A small audio frame classifier, trained from scratch: moe top_k, batches of 128.
Rows from expert 6 of block 5, named by matrix and row number. Rows with one number belong to one neuron. Each number is 128 + 32 x the weight over its row's rms, rounded and kept within 0 to 255. All counts start at 0. Numbers have three digits each. After the name is the row's rms in percent of the matrix's.
# gate: expert gate (model.blocks.5.mlp.gate, 32x80x320), inputs 192-255
# up: expert up (model.blocks.5.mlp.up, 32x80x320), inputs 192-255
# down: expert down (model.blocks.5.mlp.down, 32x320x80, transposed), outputs 192-255
gate.5 099:109138104120086097157177128173094086098103117157133161162118034074111119105118128127126094159120109163063098094157123136113141080085186129123158108137118125076167098132150121127136145114119152
up.5 097:135116063101129095162102095171129158144107151131125126127100131096081136114132145086162174155113148151190128117170131095202149077125093065129145108121190157160221046102081132154097155105179195
down.5 101:137109109167121127139084098122166140154130145099163140123098172041113193108138169091166151146161153100142147113065156106112138134063141146107085115130156111158109149070145154068106149110112084
gate.6 104:097133058066118056094176183145073111113113141131094117160133167174143070159143126171118174160107155134166172123161130118108119159194122147155102123141204105125112146092087113179110129111118105
up.6 107:067147136085189132071138110123132094161112152155135109099114103135079123135154106096159171128158141147155181122166098106132162158191139094092121062131135137155114111130074144108130172123143142
down.6 107:080115095145138166169114141067084065111160150200137112091133161057139148126098118102143125147101149085112098089155076100104160178135188086088095165167104116162034105074139092112090116162145119
gate.7 099:161013123199137128158125073082072167103128127190138133097157199088129132157128122159078158143196100123124127118155139142098094074186119132127143055166086098149155113148126132107155173161145059
up.7 097:105208152139079081058095081115126160071130156095163093123141087208130205116171138155127126171170141158139142156143051081138146127134188147152115129168160131119128174137106066079085130098099151
down.7 099:188135155124129092093169147147108058120181173153134126176078086142096141135120085176116145113159082183119146162143085059071154090136107135163068091113123148121117160117094120098137183102138082
gate.8 098:123151141198134053154110141196117074138111084163144152100136107151060111139202139113138145147173126169102129141161137146131118179039168099069112200156089148093102136142120128133146126122106100
up.8 092:135125186126123075113086134215065103074136105120136119104122163129098137131192122137154189146149099183145168172148119136110118128056179111061101166117140153133110138108152116168181122152093104
down.8 098:186067140086158183211097128127148134152133148104117141048150089199092097097181124129112115190153087175120163044112185100122140111187143095105163160081114132156115122107097155101115151088040163
gate.9 095:150149099193128121112157130181106087092112162086101119154141026043125185106099117171128078135102103099068101128131126201147181086118134125088091085087103156120132099087143115098078121109073039
up.9 093:159119116117131119090114107201108053070111073079136151165142109128110129143167114110140106130103161120157106140114149108086132155065064133084133147113098097128158127128090092083145164097088082
down.9 099:137118124137197140124143111124194126153176135137073101103094125173133149104116134103107131122125142087212094139170140138115073153144125088123138168174037069142152145060122108139136087130136098
gate.10 096:151152121187082180136150099143147094118088105104110182185143158089068126061138123154150145128114077120133136137082109191169139097139153149186113054095157112146136110151140158124103151120142105
up.10 100:139140113144148153111097160061023101168154170176146105161133174109172141155108140075106151115059127094197136091122129084131111141092084174105126135106134126132109135099128121110086113148118067
down.10 098:119058190093167163088162134164124149088152118093140153075165120132096095116149105171086139078130159169146125156192062162087151154132112162100129109167140113113114149064132146147157170117140104
gate.11 103:091120069147130130122174124120106185124148095149141134112127144152055073149159100082064195144090085181163147134158088162101121150110137068112135126159194119118157121130124131125181191078072102
up.11 102:142143137113105129101120092176114099060124121112170094159136117116184148116098127155180091092179174124126133116102131132167087142150162151109142178116092122122085161155174121146107125154140115
down.11 105:187159218106097075172116146131079104141142163101113101135135111149136172136082097164103079067143136091137158161131167065145148113157087147112130181119147094151109107138095142134133059086123080
gate.12 110:091080104120137093108117089119092163111142104138217072152119097138126098181137157085142154125111177123112093109163153108137033124083087161078140156132152103121178125136180123112137112127138108
up.12 103:161110099097129109070117117132084128112119121061084149118124166148171099105120098169120117139172205145146100160098124159153113143139109222155163093089124120134130162100091143135161081152125215
down.12 102:071132130109118148126082107201131082145091112057159104085099082136146085115108181179177140153145148168135134108103102106135097169148099168166142088126130152132186134144077132199075137077125152
gate.13 102:080149149086096046109094134108101162214165162110094130075093146118126077141100184032112087126087124175114099141047153107171125141105144148155144121146166127132175122084101122139096122105085224
up.13 098:216188132150147107111144078155148102141077106155206128171120112118126148173168120140125149154174108107107100111163110124116111124151117120083137137084154148101098116144140165130100144143178114
down.13 098:113091166133078075138131132113083138192141172128146134201070156167086130160187115125095132080114031181142155132090129165111129138118148076115145109133131100119140146076117145103121152107125095
gate.14 101:091070093145126158107161138163159142090188104120125124147164173088132117174166124118138148168131125218134154188106087181110126203121147118107137157165130104145129180159131087129112148138089013
up.14 107:119148158093122112156115148153092099135133166141166136067147159156104106130094106134135178122099150073106085120109193188158134104132151141169112093107151126153121113134149147097110165084192225
down.14 103:098113123095209081127120150070099134077129088150083118146113153150046070098113097124160174125135092145127104171114119112106085144088108141172128107143135152183155154132124168210111196120113146
gate.15 099:098129158163154133108198080119160141106126110107142173130142118164112124118162103189103149174079184101092086140163084170128181116156210152140163110123096151104170082153201137145096134072152129
up.15 101:065149131147143124145203077132146152150143109175131155104096109129090152124187099112091188168072182091119119116136118137132131111171205156151168107151119144102165134165159108098132181091129135
down.15 100:198132117175130139149121098118154146127119109169109071192071119166146166148107148122147113187103140128096162120167156142168143110165105148205148173207145106095155094124106138104137114121106138
gate.16 104:148124102140063154086152148133201136101134110126143101081105117149156108119143065123113106121161117115100173108138098101143097080093166114156089122100127111111105143119103144066147132063105156
up.16 101:084092096130090094057041139095158131108136112095118046076157097187110176164154129154137086133125092154128170130092147130150130124187142168124107150101150164123117097103131163162174147110156134
down.16 099:147092150096163195170137116151086150175142138068083122133113177190075143210121131116132140116067156078068144157158111121129137124177147104110135149099151134147161106106138141142191203053130120
gate.17 099:152149117084137131077118095145105072092127154139118102101155130118067159144121162105127116119151147095155085090166129194226086136057092168131125143195142155158087143178121173154206129107172076
up.17 098:123105093180149093190160117115136120136174119098079088113095119043089142067138144082156160070161127168123123141203150093138089096173095132142077143088068109138126127118102197094106140142107143
down.17 096:108155048130150129118103114160105151141099158170048123103182092125118107105176116136112097133090142079129138121146106121168162147148126180115142092153105178111134134088090062147135145095132127
gate.18 106:161122139119106049068174108160112106063137138166110100107193089118119142102152126165112147134181150105108144197152133168181154132143170136113143107164061102092109173173149083114129181115100114
up.18 104:148069175076124083154119102125092134092136174131136152125189106096096114127105129118119154148102152039142144163112180131176121153095182164115134138129116106110122162144137117061070142090051124
down.18 107:128124126135139104119096116181117152161083199113151130141116122150121071123106103125108137153142199131115126084110136102170142129133087146115117149134094096104111117166161137098121141113131082
gate.19 104:139109162096134129108151151042120127117121132154141171097139154079050067073157097075148142178100099172124168138125134103108153097064166144121085121152125133125096155101144102144160126100162119
up.19 099:109170119084099143151198122086067125139137182135103134077113182167095082120127151113164137143079131154162098153186186123127143140112104122142102092148113115081117145108144115105127087111109078
down.19 101:160141133100179127081134113135056172099094107102164110080116129134129091121165146116107131113098166121095155132159146135137144084194153097148168123131139113114067157084110156113089109135090126
gate.20 099:099098085170209095084173077137167136182188122123121133146103150093066073150092109135116097154143144218095093132138121141153121132085078093078095107056157139081140095160109165105128163097179173
up.20 098:157144142074029159114052167163099133073075119111187139111144132144145176130154100108154134119126093063140103144118154087133158154132169129162097149155112119173118157065134131115121092162098100
down.20 098:209172117093099136135124107132083154075155139105195095098120188116111107092096136080129169147151123118145130146130172137092175117097098121124073172149078170128078140095113088150086123151136097
gate.21 094:114151180192121130158064094176153121108130059102156166135128115191153099102148119149111094107067171093073148128091120095109172104091224118106165141131103140127139144178151117140130122099148090
up.21 095:134122109086132199084201126084120078155108154189126093150095138095102156130094112113162171196153089126149110170150166164182123147160071083163067151140141128151101098087073173126133116145139094
down.21 097:137093112160139096126158194135106216145084097128139092096136160168159130140112072095166081105161146196076112117079133141097118146073095177068143114119109103058167165094149056060181094090127127
gate.22 105:076057129161144095139153147174129123170134093171164165089132163103093128144107170125189128133110164139146051126122162084124169145119137141168170119118147104112112177143106129103182133138105075
up.22 107:120180116088095152172119102054100109109106143098151116128106123123141149131137148112149087113105110109133104098093111124114123169093094129177105144183142136103080098096107134136180174183118138
down.22 104:098148151175104135140195159138120071085133107135098097103158171127126119130184070119167091104146116128151116084138148140115151161121101116175157086105143118122121154129113106104138160171107105
gate.23 110:150056099179158198069109093086077161113121142142203102130094137138083101071124133083198148168124144164116176101137072150112100166104094133097140138130175139127125138137111098145106135151114121
up.23 110:087165153119103081194167160189203083128135121096074152135138079168158161165121109149099097074159125107098105175089181115161141127177145167156112123143118156159180116142136145103128137106107122
down.23 107:161098154098157111134144117072138136104189074117113146112145175063098125097124179150138097193155128147154105094136184098174142120144159081128087152146089106109139095092107107177079141168129097
gate.24 100:082150095130092207092106130205186154136127115167124142141103135105216091126124118061070120104104173123126116157163161110143103133077081131087112132140109100129164133090065089097138110079188119
up.24 098:140125177154155113098106100129067111086129105085065077108143109150085123115189165250168103170152122163101153148139119105129120113169157168152166115065149129158062142177118162202148171156062171
down.24 099:074113109091123168135149126102141130155112105138137147135124121150131063130157125133097130114099127143121114166084099127088124098173095099133055161194071085088109178177116091138137128081129142
gate.25 092:149081199160099094157128110191150120165118156177100155157142151096093137062157091150095117151140162109124107114151169061114137130109172114141119110121110126051090104166137155194113125086131160
up.25 095:126095079136153131135080078136092150084132104102143116152124144162169109173096171096181165141117143117099163101074137134154129056160139184138145129119151189173181121133140118065157125119112097
down.25 096:090130123180158133156088098125111153131120154110162123060084133129131144126131162145126136138093112078136075087100109063099108120094132084160137041159118169139119110144092129079098128118080139
gate.26 103:135122071120105157106087095152139162099104096095128121167176083189151111116138169152161074092115147180114074119131121199140097145111103119108092133118155162115167152142140177163138152200142141
up.26 098:124084082113100134115080145135146146123108122049101109194141200172122073078105116198161059102162160127101084104122119123121119158170146180112098171143124142110177166159121178154121122175103142
down.26 100:122122209149089125107093154120179104104150114203155136128199126169080128139112176152096176038190128135161128178158140077183125000133180153090088116119146162183109092105078133148070076118119114
gate.27 098:145134121113137120089182143056127136149155101172176159062088184096089158086127184167161117093161138062157155225125070116138078151107096133077119171143133124140096150116166151155115151171152122
up.27 096:107133116107107138153135135117079191163147133119090117155182084116124135162164165172121181178133131196108091104099122131127094134157190059154093120141137126096162059123143099178150102149127132
down.27 098:185168099086145181126122156098164132100173163093134095132037191105137080109154115102166130152179088151096213094158132082140075162115131091132082158167134118108148154101134109061091119093085156
gate.28 108:113078156065112182111151089117105150153084176154146130164070147066120139153139115167137093131155157075124148167089154129101163166182177120151165120145129131118148162147157127112146106123162084
up.28 106:148145097135189120107116102072135161092142166089135139125124125062172076140106125167094119134170148134158213154112052147143180137145126169136145127118135116142103102116148112098123157116141161
down.28 105:075175121094141156140159140107116132183144117114155092119130138158116136138109182199148124106124123080148124161139075089170078077165083110130129154145083134118156163171126103138128136176033156
gate.29 101:170125211176100171074131131205124113080109058128108165137135053096143109121155112139149119115189133103123152118122155196196175105133157127126151123171120124078093129091153157118088158093173047
up.29 101:149133111137164081109102135121105124073140104092118136126141071144139118177125132106142052142139124064075162049138130135112120110120164153165096097164153144090097124111089057076140127116102154
down.29 102:122127183159146132148126177082117153151132129105183018097217155106211139135138137101165140155120104097121130085133154135177080152153141139123090115141107143135094109131179190113143111138173110
gate.30 104:117100119227144101108134101231106109119106121133185145180170131124130112182099116070134092118127140177101090116089122166137157217114066218131140171145174171127124095127118110065126083173141209
up.30 107:144098121195068095098108064144045118163115153157172094114138169153111163093121105106133172148177144161148110097125121142175152128119112142137099114099174157129183075184091087088105152112172141
down.30 105:137169114175119100106085124092124146151126094024108041124161076139176147137103159171182162163112162096138085127136123111149087075118134169151162076143131071108130113150131124142166111097062120
gate.31 103:138075148121119120035093088111136112055178146126144144161104140139159173128084121149177108123146140126115165161150141123143116157212100141155132114077133146153087130106131146134126164160124109
up.31 102:131091091123144115142154105173195098110096122201161140164153174143134134148128134127186147155167133094183131119162153114154128184067064107091177130178131046136131118119067145179108143133159098
down.31 099:109148133104066151111109121098052090092123119129144097084178099146181061124082189128154100139106173124154138167171091160114089180141093102145125155130138126131163112116126130079063130168124099
gate.32 084:131161065115146161074151141122137115149121103142107131129142145171140100124105122109139117081180121095145073139158130139112110130123078135143121101093121151108127124079121112173136202112089066
up.32 085:086166144170160135193159162148133105137134190135077112083131144132104119076084176119136111176114106165136162120039141167106128129130119167173121143155158116084096106158131114134121066139172183
down.32 093:150094143126127122117080143104150092181111172128202165134154158140070129138151135170106127159119146158079146086182142086084109123096074133085194139117129088114081155125150100150137079087167115
gate.33 097:034044144108116125031154157152100190172095084139161145084113069157135079141096119132099063068077151135124108156095162171167188107146126110193089116146092108131075127092153100106143186142113171
up.33 100:213155105193167076182101092179113129102100132139162128184180132067101117143168125135164130133137091136132148126170133120085065187104157078078130149081200147177173155176126132121112166142157142
down.33 097:125109124130129118131102132116169075124115075155071095123095122176078172141151102124129123101174137157135187097069109116121160100168166165166129095137135105147074081144151146099197061174115145
gate.34 104:100106105077118175116114118148133208141164057098166147122170138109130081153122139186142067107058067144156083114085121112175120133112156126090163154113089147155124077117136118138137127146181089
up.34 105:091108116138149163138111091060182203123161114091129141138141098168160034160087148091111093092097134161102111086122111085124115070129151091103133118124077153173152124101104098109107079122160121
down.34 102:089163149104111168180165095130166140124098177114106150104106133132070177129060125138113124128073082146141096144149116160192134196126113098122108112122183096086160147115112184125147182094143119
gate.35 101:128146086075102128047126167176141146094195079125088139131174125089114066139149075119078143149104119097169112139138126153135145098102139073087164136125192111084098095143110116144134202154095116
up.35 106:162147195131123160097083131152052099163107170083147117096159148113146144111112085136132130144157086146108153123108120178080169125107141171086157118071126099113161082173158119141147155111118110
down.35 105:181137099082159124149137134103173113110153125090062108138111111127128053146145131121155165123152121138172086125186156115099081156117114098174094104197175060101149126148153134144129158134120102
gate.36 102:079129141086086090138058089137182159123140145172122146166112073160122122158104159147136079109119146130148107119110113175129124142105132096175161136134181172150182108149118119146061096106155083
up.36 099:082140125148098046083110144131198113102140119149116132111148113168148104166115150163127067137106150115178080125107127195091099086097156156199117106133114145137164116191149082164083104092103159
down.36 102:140142094143117141072098102187102046127119117153128132135103143114119166073104142146147119083118167119146182111119139095075166147116178169121108120109155128127157159169122117175230110118175128
gate.37 092:108151089171153120098155115117205174131108154116115146133166005151123117084137143119136145122200155161134114149132115102125130094192083168118145160114071112152157144082166157133134131153147148
up.37 096:146106092113123151175172132119081132115129048116153199126108151084184079140109110108045127152088132147172074169082137105112090096139128145175148111086113132168187096132083128090146103124147091
down.37 093:094129058151195145170074118126183114159112122156176124178102116129130169119133122095166084147105171155111121128110075094171073134111078189140110082118148111121134171110170111111095066101091181
gate.38 104:134147114154116098041162121150153131090099108039136100099133147160085124096128100139149095156128172142139111195120108126129139119073144178160119164123124133133115107117057095150162093178072138
up.38 105:105131125145154125063168139192155134121118116064120109090101114084108083091094076074115095138162193175128124153122096144116167120130150119179123116116111131117132140100093082117148140172120162
down.38 100:145130151129097091133140117166147130059139133101146119168120067156155146101149159054158108155111154211133095100126191147151118132167137113151103117115117166113138086127135103118099121120158074
gate.39 108:131125066143086108159171136157114142118122107147110156107151116125138197111099145086166117102142083191124123093105142120108149145113149126093122079142173178110152121112109134133069192122080156
up.39 106:070157126135163137175136126170113077125120138093136132129100103147112081135136079129077200135074137109135139106118139107118107133066126136122156140089125117166085184120136094120189123073131096
down.39 102:154087117129124126179090146123124123142104103146106145152104139179086117117139086091126136152097146102140078132129101076126130138201132139148198171175086077085124150094190119160134097147132107
gate.40 109:123130123164152173046064110113138184120119097115148165182172101124158158130109131159142057118152116132165028128093182135130127127107104151119110128201094113145152082091122112118049125139080162
up.40 107:123113137117101145078073111138097162109116122089123136197128109125156156177108116120114109112135106149179088124114189099129146115098103143142155169156085120151089085072123101153068116161073155
down.40 103:137135134180149182131123068118095145141083119103184144118132099106139115134109084114108149152080159106141158171170097108136157103120101151094075166111141100114222073112092116116048164086126172
gate.41 101:147115126137152159121104117164111104122164112136192158103108167133158101111162139112155108092181122159108157102156106172130171114102110105041101095107163126105127151166115096052101140120174140
up.41 101:144172141099154136041115073139123046149153107132128146185093190144151122112147134049183166132196154152116140107108133134131161108074136122048092105080216148108136157152114101080128184091122115
down.41 099:146148130160150132127122155115202114141106148121185107084108141143123087103156168154124154111131131109099171168096130103147140126178142066140180113140113064157138113176113113118117135141128127
gate.42 106:122117154104121079153165120158120169132130109125104121119139050136131139096145179116108142173157132101115145135190103089113084129088144142075124121099138094168120042123132196155122117129101101
up.42 108:154145079183119250127147135042167098125149132138136155130190125121093111176151122087113161134137163111112136163073127152132179121104126086116145118135118138138138204113160113118141093122133136
down.42 106:111106116156183137139163159173089104136110119104113140127090126106184082162073101164102111117131147115090100090135191171092067114044114108150155129098079111121207161158136087133132116117146152
gate.43 099:073162172129108077100121129072153117168116089144113166138185106118132143130099169181136083128118124109133165094115109062136098150143075074093120133058145121169164081145094089123101086163146114
up.43 101:120109153105138130040101112107196193121089108121110094169145124134119104176082181134127124195115106092109111171143143132143045131201106112149118078097124121117193123102118104091152123126136177
down.43 101:134112077121140139114102115215141140139146100139130103131068121116123087143115134104122116104167100116092069128096144153117135111137070098141111150132102160121150076066153073079106097146172143
gate.44 099:097062113159122182079150140170165139151091143143077138132180120126160145122133099099166070144122147138112135127137125166055137157140171125099064083096173096107103125121135144123173143133138090
up.44 095:134065097161132143125160137169177181089135104155105160098176190087154127102115067147135071135142097127136154151052069162098114127139171145054128113154180085129102156116172156147172106133101110
down.44 101:134114146134130144053136086156112116124120098112086132151115069095104118154127158149118146135120132124088142174202149138098078062108168136145098104142102089183132173099141139183086125139148112
gate.45 095:098114196155180046109125126177147169099148069075101142150144120140117131102119140191191186187120083090116104121176142088090130157163064139126111135132115116129149142090118060072135113118175072
up.45 098:152080129100062197158145163148076125185120179134096147147073136083171149138120121108114066089112192107128096160133157148130128117130197118133146163123221132147144118213178174158105194131051124
down.45 102:056115092081114087138160144159075105100124146119101107125132203051176132123156108138121180084128107084099113047095097095107105143157239186102158104124121098170153104178118160099131176122162103
gate.46 100:174117094079170122092102117149097118140102168142113093141152143133120143071092119166150095090150166076151131109081058153143179190156078153170138132116106082152103155135126084145095145091185104
up.46 100:151105101113161084111155111146106170188085141141126133090158147150138161071143087171159111116146131045131111122115107073105172166132072179149122153110099081150178116169128083164096095103169117
down.46 099:155152149135074126118107124104169133132113125170126144139171107124146126126140144181134153052202151127117171113115199161221070145155148125093191131157122104129163133078102115135142149194063167
gate.47 107:123071151063086142084159154187185122105121115152130117109150144139159157097106125131103123100051151094159095094126143115140127125114151155051105125101135080098232183159117106155117128116087113
up.47 106:117084157067121141100150126149163100158108111142161161141112171139118158119121141169124078121088136118172089120129130105134155181107175178050099115129098047105238193143132075140085123154101132
down.47 097:174110137104085140092161124105210096103126039125127158164135143120165073213080162130121105075168125140106115136096134135099119112127194081119099135086126117167149141065130153101149104199147131
gate.48 103:179089158125130144195089129122121067155096142156154123087102104068099138116068116177160070088109185194125130148161153116132104167188163124172112104160061136134099116178103145131153153171080139
up.48 101:114144103208126131171169109121144114091114127117139184139120116149178106169120112149096146100124120108153121134047135109099161147161080091109103120078137133124149150120125089163141129128135144
down.48 101:136104076126098174144103183143081114071148140100142120159133141100054179133092088142143191126140145094134079157136152149090160039170087183157155143067144118175136135147165177089159116113123130
gate.49 092:120173154099100217083124109158115145175148148076107156154098099185122097129109108147104139106134135096090104139166125137167120117176138124139090114113162132103134143133149120117134175104084092
up.49 095:105129132123104137071183153158133097115112133133080101149162073093144146121120128102122100125084208162139140087074119166114088107103108163130128156109128148187104122087122136152155124149114111
down.49 099:141102113186176093088104128173169159095133128128094153170083128109146150111114164141049172103118143109135090140118107156081170081106111086123130134087105083119139147149098168116144144193162155
gate.50 088:119117140160146173167161080156110153162086172150183093200139145106130127133147121149075132106187179132122129101089203149122111109131092136100163159108188116112116114145182170099094123123091119
up.50 090:123111122139062115104088147136121120103118089165135147090142127152126105155148115108164128186120108137179144150119106136207064122110069109042108102135085129150117089142066135176132129127192120
down.50 096:136122171147085068111123141102162108084142143155092084098045109148154213085129127167087149106203115106115129079192091130117168136126100164166195162162191145116184123141163132178150164139096139
gate.51 090:109110151184122165036124120063117175162138143115117097139151106136132119180102161145114150095127127118095089128122098123141073110144090095146118112093097100107136110109154151159091116076116122
up.51 093:143110116106119136192177119125214099130106157148131153095124146175154138107102081100142179161077171100145147100134144188128162138171109149112180125170142097175153162149157100083148163127107133
down.51 098:164139127139131118121096104138147119118119091192148125101102140105141095117119116103134172134191082124170129126162139174135108081105149099109194145105072124115087144126146091151116142176148134
gate.52 093:155107125129099192138096129157180115110186191182113128140107141066151169147125143139115171109134082083107167170049145187190176134123130143102120085085119125095133111087147157085126121139137071
up.52 088:074187152170151117122158124104164126154074101118090150151137123177101109102110080107089115148116113175146102129106141113184079100130160119196144132174119064171102135173129144155168143110181136
down.52 088:144119085160136099111070141143103113128094146099124181131178148072099128134141107136108109160085119103151139105118110116133214102127172107169141138167131212116151140099091123139175129155079129
gate.53 104:144159145091127152125165090128125040121163147096178119109150242098090160090149149110117150131105109136120178125142104167090118131035128076123148106190161087134133142129140145165182119081145113
up.53 102:107107104141140089081108115167153191119110083151108124143135062161166071153083111116132092128149140111168111135097124070159115151193166172128143134046096142115141110128110104110060134173167152
down.53 100:101167102084167122152125173107146190124166123141100119091079076120104157161108087071080122129138070125132103181159098090158155181167153182125074135148153161148147079087152149109074088132170122
gate.54 104:179140122154129105120153123166195103075103147127141189148138108117131046105121158086108115149145148133174166104163086115159147156061066148138091092184159109093171143135095086138101142149128124
up.54 107:206115122183130072151138113158212094127083121127112186097093118094157089099115101076151091180123116139138182092126076113068140156133056179157054115183102153081147108117137105132130125154154166
down.54 102:172114174122105124167154059097143167142141113122168197175130139124117152120122097127086133154146147148093100136173141128137068116115113078075119112120135106111161081132163111186088134113179089
gate.55 093:130065115122117138130100156144179089143147134045085106081078034114159092073136168128116076126176134184080118102150163168140112119153137129107084159103106178100101148089182116081123127154099092
up.55 092:060083172163101135140135141163023141112139135097146103123183082103048147082090123112192193051054144188150105151108118117140142106097128128159159090118115117102139154117137125163137131100136152
down.55 101:104130105080123144137087129115107070153116123060139032177137125129151151135120114166130118113080120099126110138122105099082060118089133127107108128173092124163138110154115163177121108148112155
gate.56 100:120100101216076067117135163105165173132124107131106117086117133127097110171145092139123124117133186136106208148122104167165111155118122145103103158085157126127064077105191125176155097065077130
up.56 098:095171087098121195042091123060065130109143173144114153151078179103174173152107155126100155160107056116149129155199149112140165145130170122120114050188183117161127162110094112062119176188132153
down.56 099:095096112166134139094147088067145065209138135099104092139143153091122129182094164165153120128134188176103145150062102079192140177128085152181113126135090103153142084128088147129134107103121137
gate.57 097:161072095143122131167050138077167159139118169085050110142122140158138110121103150098112144140143110103116147181145093134082110112178154140079095141106101082165119119125159150135133132165079121
up.57 099:116133129101157145112120096137110126103107077146144196130197129188079124083161142184094127098147148152157134118137155145141156141134194107188180138209123147160115177127129149166113124140118134
down.57 099:112150130094139122124174172117122123135056197092140092080081186185062155103110068101114141141157101090119095080119141107105129105150094127181082111085168132097149117172146092146162126125108197
gate.58 103:094131165138076147016074059076090101136138150173164069090142116072186148190124146130163107110166075158133160123138158132138106138128117157152132120132153175172132100155107143121117175095080136
up.58 105:119171138134107103077085109068136116157110124178152112112180172088159175168111121140133105140166104163184115085093102132169109110101110079122104139113111136135129109109055133131075147107072145
down.58 100:174128173147150143129092194168132105125144100110135080139106139159089114127101144071134176121142131139090108138132111136104169130089146223133119110135165155097125082160108144099114132094089131
gate.59 098:162130098182070141122155110130219152130120184177118131099134124139098133083139111133092107106141096122110175083118168128122175118153091098132145132195163103125126137123156093140153094098147138
up.59 099:144120103112105112110104140078099153106093125110101110126153152125163204105112181101124109135157037055078081196095097169128105115115220144169127148153091126129109166158067126090138118172073129
down.59 093:103150035136110151087084117114123175106153124149157143174108156061123089172134119116108150126139117086121071132152154141162128165154029171159095107179137174126183093153173138156102129136156190
gate.60 097:148146195070094152109076102125142181123063155123081065101094165101148104079118113130139105096092117128147080137119110166124177145120070168074121099154120105095110174082173128125069081112150157
up.60 094:106181067080139100078117079172136126140179183132101105186167106089125194110143114174100167089082064128125075109125172114142152171129150195141182175203196112152155161108087102159057126148169098
down.60 096:110103146129093133158151100089133174121090111120122097125193108068159144121132136136115167171133168140160115132095102062172123129113111097157101136167136131155115154116144158170174095157130171
gate.61 096:112082177159138148208127172146112097133111162151134154141098087135137146125143093181124148156128157113172112206073093144095147100128167140179168132165166128091084138088160149147122162110114058
up.61 094:134025111213102156149115113089075131091151091145114117163080058113201134105175147108142103145121091169071158076150145136103094155145143108125107157130075176114191185120157085134122071155049138
down.61 098:202136108151127178185113119057131170088081135113111140186060169143101115148102136056090131112118135206128144146155066121120148163096080127124115160153171116177111089085151117105134154160091119
gate.62 101:086170099066156191166186081104096121141114097087152146204128204160077085179117114118173169132106110131108074197039130129166130148139100188175102085130122123097153144116143117056115132170101136
up.62 100:179147088075135119136167079153158170115117091125100150107116025111126104139146142096141134069150091063109166139141108138157117126129181134144123082101149161125065144123091140152142131096163066
down.62 100:113143146075138125200172102117108126118169119115102107106141097147202129096122142108109173062174135113091130165132087072138102122136175128073099128098143185125142170120107190113126129164113131
gate.63 104:106148110108063140166143083186105145104203129106134111087145043126162189108124111171129076177135075084112145068114115078117127132096093136085113134109156130128130109135161141182064172155108165
up.63 108:181137135162135111072085139096138144134101116190106158155107150114122112111161087125113143150129134179133135196162144189104167155116245121132115101108085115135171087114156115103156080148152081
down.63 108:148145186141127141115112143171148131118170188163070065073163121102176098097094154199144107150114056040109163075148173139071132134147070108092151102094130150096154179146095147114164129096112174
gate.64 101:150186107113097090115091065181109146153133066095097166150094057100083144080108109152115153156115124096122162207159081133103122098071157134136163116140148181094088157179080160150100151128159148
up.64 104:088149185165060120104157136188134138151083129144113107088165207156109173080109111066139128100120111181165089115194160111126140115106155123145163188135126163141188125124083108128154098134156205
down.64 106:122169103144104118154158149066079108129143071126096123138106144118139123149114143189174134150159067091107106104107087127162134093138142092158110082151178137111108141145098100123148162121145133
gate.65 093:114160126109172117144087182081147101142086140180160143179085075111132115106129105112101087151175213123119141084162144078059115071134101119127153134092127121156140117110117158160097143123136120
up.65 091:103132192122141093200109127111179153145123128101101125110112054181111142119095124125106134124134107099128099107097126084170124107097142175097096114116075178113124145128098108145081117094128164
down.65 096:134141175124139151106127129143163088119123141171168154147156104088198177170072117114114141092146114128055127122107131113141132186164154069124129126115157066183163084085047114130126140128088114
gate.66 101:085135146129072160127063052178147112135112119158144121159102015136188156139131093110194095128104111137118125102143127161181156087084131107167070093124120146135155083145177108100119144124124132
up.66 107:156166135122167113140124115151194160117118132112156125082118075127183178125151160104123085111139089152118095109141098160207119088171072153148133176146080138145137145094150143098097127123162165
down.66 103:126132117119080083122115140123116147105189163104155078128106185123106108143142109090122182111117154111180088145144072193070124167136124181092174088174121162131163137194156153209163136137059106
gate.67 091:145149168224135181164145105208194122100127111151061113164130080174153097106103156181145170156118090092137105086218129160162071106138099109138181123158130132112147149143070171165116127151143165
up.67 094:128135138147160131133144103125191135141192159100145125103120100139147136128143164066102081162131104136150200074132156132112161122125155156113123068124123163217143145141168055177168116131104128
down.67 096:125113173076158144126168101127107101113151133150139129113136115132115169057099118134161177119118112157127103127063116116123159171160099142160133147171105136114107121155126117140100165097078110
gate.68 097:111150202153165152192093123104136072093140097084137162166125200116113094110101144098147105120145171067112101106150146133193091105087059119061128138090130088097147144138115153137127180158104151
up.68 098:142116144157123184137092057130109058094107130126124152161125136171143097136145146121141203123077198111151053185104112080155117130079121110108160065146110096094063109127097153102150161150150150
down.68 103:071138132141138110106105137182143090150158096147156083158152092101095137064168103125168141097163134165110098095103075129151146144193139141159108094169123086096162164156142134074122103147189102
gate.69 105:141157130210147091173105131131217155141117098077095137151081081139069101135124125155125146154030144096141141147212185128131088165100109170164205140092160125134124096138174141103115170146129085
up.69 098:175108179081132220093152179101126103125119085069173128104172127101151100156099167214147101041174143122079153157096126115130196141183125122112142134147166103110055125157091116134113125162123125
down.69 097:111098119069124118059181141187114131101110157138118103087075099091145066178113095188144105179198158071147128053153114140175118139155119120155193123144105135096179161136153141107099076109152137